python train.py --encoder_norm="batchnorm" --encoder_stem="single" --label_smoothing=0.1 --decoder_width=384 --decoder_parallel_block=false --decoder_tie_embeddings=false --optimizer="adamw"
Rows from block 8 of the audio encoder, named by matrix and row number. Rows with one number belong to one channel. Each number is 500 + 25 x the weight over its row's rms, rounded and kept within 0 to 999. All counts start at 0. Numbers have three digits each. After the name is the row's rms in percent of the matrix's.
# convs1: first pointwise conv (encoder.blocks.8.convs.1.weight, 288x288x1), inputs 116-173
# convs3: second pointwise conv (encoder.blocks.8.convs.3.weight, 288x288x1, transposed), outputs 116-173
convs1.170 100:515519508487506464504471517494502496491509494458477486518552484504523496469498443475489486547500542473530499493480514454525508484514519515505464498456505500493477491469535533
convs3.170 107:544512475499518501464497485515518512460463512482466509505440463485499496510523544463521509509522534467556484464458529483480478478496485498482488452517491478497523452509513474
convs1.171 100:524510506465481561494502536476488446513502485528533510492507470500518470489498491500539543506515539502494482497498501498502506541476510444450524513536464456489541487519505507
convs3.171 098:530505492513476515525503477523537537443474519537536502477480501514516512492446525483514483506522476493510495527485498453543503552512522561521526486507502464484513498493473532
convs1.172 098:525473511530494531527534533459471516465561463520488501518501482517510477518501508516498511457555514476548498498542495476511510513502454505528490514507554527490509477486490500
convs3.172 097:464537545489528521517498532484475486508552491497513497502513523487485477504513495533486461503518499543503479509529532489475471497487494452485523475453486481497493508492485478
convs1.173 106:508471496512475442464475465494481471521479516519491532489484489496457533486481479466536472508480541499513502518479478490462503519481513458509514481476515517497537475457498485
convs3.173 097:486511479511518536541489565467512514493472504472539510522557474515510539475539492444542472469516514522482483490525458519490516517483508532504513536501446507518478471483509522
convs1.174 101:533495522517474496459480482504520493487494493536500492529490511497524499510465517485498524523513472532444519461470506522509480486498550510540535531502477463457514471538508523
convs3.174 099:544509494466473553494487462532485476490484525495512547556501453540518503520494535504554505505479516489508501509521494494508486489485514483524512518491495464524502490526533519
convs1.175 097:537468464500521479535476508487511520459481458485481481538514471498501490549465510522463447486492508506492537477454532518509525483530464501538472488467523512487503491477514509
convs3.175 103:416519484515532517500511521490469434506563491497536456492479496508514509536533495515528508486468528542483494500555512508487530541487515500485500495506494486470514538489527468
convs1.176 101:470477453499470487511490484480511485500492504491520511490516505470453539532529492456502462503515485528516528516490514482460487509503486494516533475461475466500497513517499488
convs3.176 095:513437535518459518477530481512464537506519496538536476491477484480513469483518490468451499522480479470454457507516477477486530468526494546458483537479521482478521493475447465
convs1.177 098:457496512452516517488505493499458516527500512550481478535511478478462501488486477493459541474483525451483541498522505473534510425457484537489474456504521516532462536519521508
convs3.177 105:490451486486474522543497515508494485504461503492481500469501462514516510458497494495494491520525512520523513477474487477527513469476489474517478523539539509523486530482507514
convs1.178 104:480513478506472471482482487512489474464508490477535502489476512476491509523536516539505480496469473489526532540524487475513491534461519508529507483535521517449482463505511486
convs3.178 096:507503509519536527525493544473493515513537505487475513481487473501503511500457495483562488535512511520507514489489511543509516521469459523482506478494525489475549464536527488
convs1.179 096:541540483539511486476511544515491503467481526529504487483474520479510518482513503534530486454528522467497474504491490520537485480460471519472503531532499484466477529464496506
convs3.179 099:506475507494499470481513506458508458474513476520449500504496505491474499498527470497438526527523504485455530507469540531509468543475496507461526492530483563473495497533499505
convs1.180 109:508523519441483530470486506523482510531524516506510485473531505504513517483531498486528491500507530485500475516479534456491478523538481476557481536482481495489498501512482517
convs3.180 092:544485479537469540479471499531467485586487510450517497482513461516500474482455530541510502486499490490476489541489447510523481498497519486557510545549518528474494493509511482
convs1.181 094:549508465436495510456554480476512517534508516494524504525526517520502498506453458504520526466467520519468492477517443436482481475528532504474483471510469514533462512543503514
convs3.181 104:464504465481477533487504474506494461513534491499527506492519504506521504448533541435482494509479512484467487510529471536501527489514518526557541533511466516518493539505482487
convs1.182 100:523477458487525520505470496494476485524538489476519492506519448520475543499542497469530483504548498468520542503494503480491464474501488544458500509500520450490505516470476516
convs3.182 094:497516528465535511475527513568488498556498552454526510527554519532474511485504525515482496497499496501499492492489500489479526520530509499516499457458435528502491453519494488
convs1.183 098:469521508501440498519494480506484526478529510519518509475527506510522547535527501507544477486463505560511538453537502475503483462512502528497527506519547488533484506523485509
convs3.183 094:510532499535523520524498484522487483537531523475520534521511529504500488493524496503535511512497513521534471470489512527470458496509467482502483467472449481516479454495532501
convs1.184 097:501510497474504558502519483461502524531481508497487489498502475472498500505491474505478466476505460548459550537531530480505475514527479508493457532536510489550450484476489476
convs3.184 099:514536480509483467470522469478517508533447472456479470524532501535512516511513553530531508517509507523544487473463484504533512506498532478513529458510492511561446473485529536
convs1.185 100:486462496504510520486466506529509538508443442510482560524454524501477485522446531510488534524486524466469513474494530509482535486476523451473493488480465519471515507504495499
convs3.185 103:520512514496530488517469494500529466535490497476520542542509527524528489544498528504524460505479497539520519505489546545536494497523488513504529508500459524489473495527491500
convs1.186 099:561495510470493541452537500496527471578517536488450504505490494504468532524528483503500468491511510484505508523492495477490544470528521504523492489531523467456476482503481510
convs3.186 090:504487535483514487528498497501496473413479515488519537491486514485506472517472492485503511475550559484491488490485514500492501494510504475482498534467537491458527467462491494
convs1.187 099:471473469477535503514464505518449513499511510473488487540507529534506486525472527503514551503500516477537501546476511533498495505502506453450529507517532535460478472529492510
convs3.187 098:481454499489498490489508519504491501533525499491537504486517503477518537533532503512517504533511525499523490469506490513508465537461478528517498516484538497479492453478453502
convs1.188 101:518510500497491520490487468509505487501496496515553483464526464458494525541509498548465508496542499486518536491490506503532493500501499509518499514536523490459493464534505503
convs3.188 097:530474475485534553513480526501507518518479494502488508493475487503521512485504477473492504463516505485464485457511508490470489477533505528494520473484459480515514508494516482
convs1.189 099:475509477481489475518507504485487452467470511461493493494438476469526480524511560466492447493532473484467492495507508513471513529497500486503505510501514511521499465539478515
convs3.189 088:445475473506482505528534476503525543520493522486537565502497504524476484525488466507485517458512555534478507461525542442523469475494485505500513466551533473487485518510462525
convs1.190 098:455512474513481483535546466529484529517506477489519507555482486495516496523453518467478485462506533471476495480487513453537474499510513490508473492481491495455542489526509538
convs3.190 098:497543513542475512529499513482460499472491498533491442454483535494515545500502504542514508500486534492498480513486476503526492483488464501495517514492529521532465492474534545
convs1.191 100:528532531520467490507489499457547490528484543507490517516487470483523499482530518481499493508484508494500515510518540476501510468532515475512534467485532485523464528509543493
convs3.191 110:488513494550512568521521520487499513520550509486529541505499475471523487478497528540513453528504506476538535470496531492450511522466520486517481475481511503482548538468475434
convs1.192 097:504498468464476526483530519548472538534521501505513505512504528531491498504443491508518473490499500547532486523462503496539486529462527447495466492496441495477505467516500435
convs3.192 095:499535479520490496532484505480520470518508494500499527507505524526544463479492540505526506515474505471504509478517489450508515478477503443512537503488492488506475498449495507
convs1.193 105:515530498474493507495493509507505514473444498469527492535494518519470521535506515493508497505519509500495470507504520462497534510556533455508472553520485522502469522508452494
convs3.193 099:517516465513543484504475516483465469476529516522565526468549506529515491492495508464524491484485467486548495501539518482528466505521523489503494463530504512526494470515464465
convs1.194 097:526496505500510525477449497524511480517494497521486512527446532518494453500478494447518528504512514516493491545517515525468503485541511540489544496481472447470504519451477489
convs3.194 101:472491469517543486473472504457465480533485552504511498498520483481540512496489475501518515493472462492465489507484526513522483517519515537501523471521481473477496516476533487
convs1.195 103:516473523489499509505504468509527533497479493495487491519523499510485490533472513480519530487550505509492531521490453497474462498580486518512525497522535525515515530491478471
convs3.195 098:478492481525522498505456494533518511518513498458505472522494500479525477538501448518521487496498478526534492479539531445527502478491465503521478503482492521484490467520481491
convs1.196 103:523493522537522507479497537479547479503476507544491487482516509498484496518463460516450523537547516510511436486514509551465448499500510510485502535466466522468517486508549474
convs3.196 099:501513536480524507553485470473504502510491471524500519494508472485488511525499468487497467535540484497518514539482488444547518493530524499499517480465494466460496517511485471
convs1.197 099:502482501511453465509524470530494530521544519498503511496539458538484530515527521505474479470494480511546493512497503445449510463484506489495466533464572484508496496480525505
convs3.197 098:521480471504537491477483494446507531499502492497516496482470516494457534429512493477494502521483501485491446494491492530464521459474471472511467540524525521533487517467500505
convs1.198 101:464515483456491470529523492500489488526465529460517464519519529469521481451558492509492496498507477494468521511528533482496527499486489542475544456484511511453507535533495498
convs3.198 096:509540502486520520528479460546451523479551499510515545526481525504514489522484557530485497565504507486520544498492536445516507485473482479530543490490524494479528512501530477
convs1.199 102:483506537502484478520508473488501515477524527484504495510461495463528516483493478521525501523503537477488515507519502535461501534527475476466463476488508503515478528498505474
convs3.199 098:472476515542540522473514488528511527508495504511480476538491459511520488571535515482497484471470505489505484506538507499467489547525548482499510512522479472512527526459503458
convs1.200 097:483454513524498484521504487516522461490554503526534499474496500509487490510453466504495524472497483501509488497537479474522505542499488480507490452460496498455516478521489527
convs3.200 095:523496515431524499471536509542551500489467530472516505527545487531470525516558539462497489480485518532520504504512523475506502524509549488531543519518496528543465514495495511
convs1.201 099:480494504518509489512500515525492514441486482537485509561466535492496510482535565532523521481484472486505474498486516539504451531467473506502547459503535530502482457527518480
convs3.201 103:486519510500497508513502540471506504523487467495471460509520517515488502542497515561519496511504483517492501496468529463505473515477468503541527487475476545458521542507490479
convs1.202 094:439523523535457461522473525496439471525527494514549424498551513487496463486477537474500487541536499491486489441480509549533510524463520507524517522520499485506525535506503483
convs3.202 096:458493479501533528521488506521527500487495475488495528496476535506492531486526505481515498557537452475552499484455537530546498512479497461520520494490486578486459528532541504
convs1.203 101:508491491485507502517489456490505480501509508524546529478476504502529442521448511484491562480581481540524528469482490497498519469462548507508477527477496461500515497490476459
convs3.203 096:516499518501462474520517508521501515505481509497503485490474499480470512464526517531478533531479505502549470478517520520507544536496485512460515478538491541479510490498467454
convs1.204 100:509483508494499512524478486479443451500540450498488486510492452521500487476446498480494521518538497544509506485553524493459548495494501535436519552456514473519503536525532491
convs3.204 100:521539484456540529523513456464493493487531497495508537509443552513525518539491492469514511524482527517521505449507481534492467477523494496474498508475490514473489487520512478
convs1.205 096:498517527501500473496494485537508484509497521476519499471506480501467511524517470500531492476515500555536526503516467452477472518507489491506502502498458482519541503522509518
convs3.205 101:509460500499505525488496504487512455492528523495519475498511470487472496463453517489502482515482502502485465541486479489515510481509552534466490486509482459494524502552488518
convs1.206 101:492515488485495509465526534522458481490518502523482481512521531472505495496505509501489473525479533538490454474503491516505433489545484485463497510467476508548539525451492513
convs3.206 098:532476515520529536512492494475496483543485519486495470521520506507530487508469485456498467533528466461518509479500517454504499494513477487504515489495526494492460502468472535
convs1.207 099:512492533475541500500457542519471507505513537474501472496533481460523490487474516486467483508465538495550490486495489547513456514502534465514520536539487512507500521533481510
convs3.207 099:495501469508511525518500503526486514494532497517484479488515504495461510507469511531501496525521459509526536520497517485549504502470524508525488500513554518450474501531510507
convs1.208 103:536490502483507509498495558532473511493496453473556503519532492479497503483532517566487469499493482502505490459479488511526528493493460482501485492515523484502460508528528495
convs3.208 110:459478530482501476511493507528495454541506488530507522472501514543508498505519512495509478553497512505516555503532551499506465553471512496494496537501501532529522481524497505
convs1.209 100:464445502514499479499464501489440501433509480458514477480552481530513509500492521497517448510493456456483507515489514514495520477479499528470544500450517478492454471519477455
convs3.209 109:513473512485489492521498459565483536495484479486544498536507501463524482502487509512504512493537456481466489530517448525529483541530517482500524525470498479522518507524527554
convs1.210 095:447529499502480440527512520506465492495483484502545427491478515489488463460558580496496508534516501510546504455528502496510508508535493520517547511502504528484502535521510514
convs3.210 089:476501497511501495530530507528524506510521491500516493498516474487467487541529443523505517446502532490485495492522483482471530505545516472520463488469484480488474538532518473
convs1.211 099:510495486468536548531522484539507496511493518489528502466483516487518488528517492509513510467537518583553494484536517487481540520520525488470533477507519534534468502523504493
convs3.211 092:522464465521476518505500505470481529516517479547519477487489536493497481531515494465510503540531507507507536468507525517513499495469491522510557498536544498475505462448491497
convs1.212 101:548478479524475455511461515465496475497486478513475509488477541521532512505520498496489477508489502494500478479476470498499496492523490492494495458512483505495502499458516545
convs3.212 094:516509465490513504508500493494494457529507545470515491483534524525539486479514481498492528504509501479530537510538475534510459532477511493505464523540485496510522524458458492
convs1.213 100:491460514488478505512437545501517505512487517466496477546475480520488492481530508469505517514490524505507537481503507506534511482461494522487494488450474491514473514499518470
convs3.213 095:528472508512501535514474513516486467491474507523490489500454465532554489483525500451540525514487485508518502497523509502472514521531437515487477480462475484543486470518534509
convs1.214 100:539507454477506474505484524522483484452494472479549509515492482530491545507539490540502483464502522484518492540476496473541475462432513535478486504505484484496542523446509484
convs3.214 102:485532517495523499512536508499506479475460503496434467506457517513478492532526496515504504493484521491482499498466523447500495498540480469471497492532463499506542512517496523
convs1.215 101:541504489489490539470530516510455499513464542524506476531528489502507527517505500570507496492522539517548519486519470525553512479457485478495492470487513541497498493447527494
convs3.215 112:505509489511469499525528503512516552503532504498482504523476515497504522538479473521480455451500515507497508480462489520501486474519470524501574493479495525523455517503499508
convs1.216 101:483523474560498504509480510476486512499475516482485477537536455451502551513484468514485490477537457531498526543513550457472464497481475547499492481512493529506506523548523453
convs3.216 096:477467502506480496491506523512492522514476527469449465472500529527507458522498500491488486485493499457513496503474540510483496513508495523543486508493497489519485528488508553
convs1.217 100:536479473536481536495462535446449503490504443495503512543488453478498527473486476511469502489546506500515520504536497488481504520472508504506483505502502498500496520492520505
convs3.217 108:491523524489493536552499481518523510528541531507508502473470484532499548486514487496473494507480451528499503471543491538495534541451499550528506513476548514518508499517534513
convs1.218 101:512494483548507527467496482480498498498513487473505513499516534507483499485519529503505510504517521467476466465484482524509495536527529478482520498473479543523513482504544463
convs3.218 102:514499466476507520470514528484526523492520493536469487477513478483454493474549504485544513498537502532485498537514497527505545473510501517476474515472499483486516530529541516
convs1.219 098:507514478509506510496511502486531489481487522511501487476504505465488479472482494529478485512511492591491485523532484484505501474497520507470484480490499463471519506526486535
convs3.219 096:490511468534450518512479513486451515512506497527496504485532511498493470485525480520491492484469498579466500488468503540469532486512469512534499529489530501514510528535506487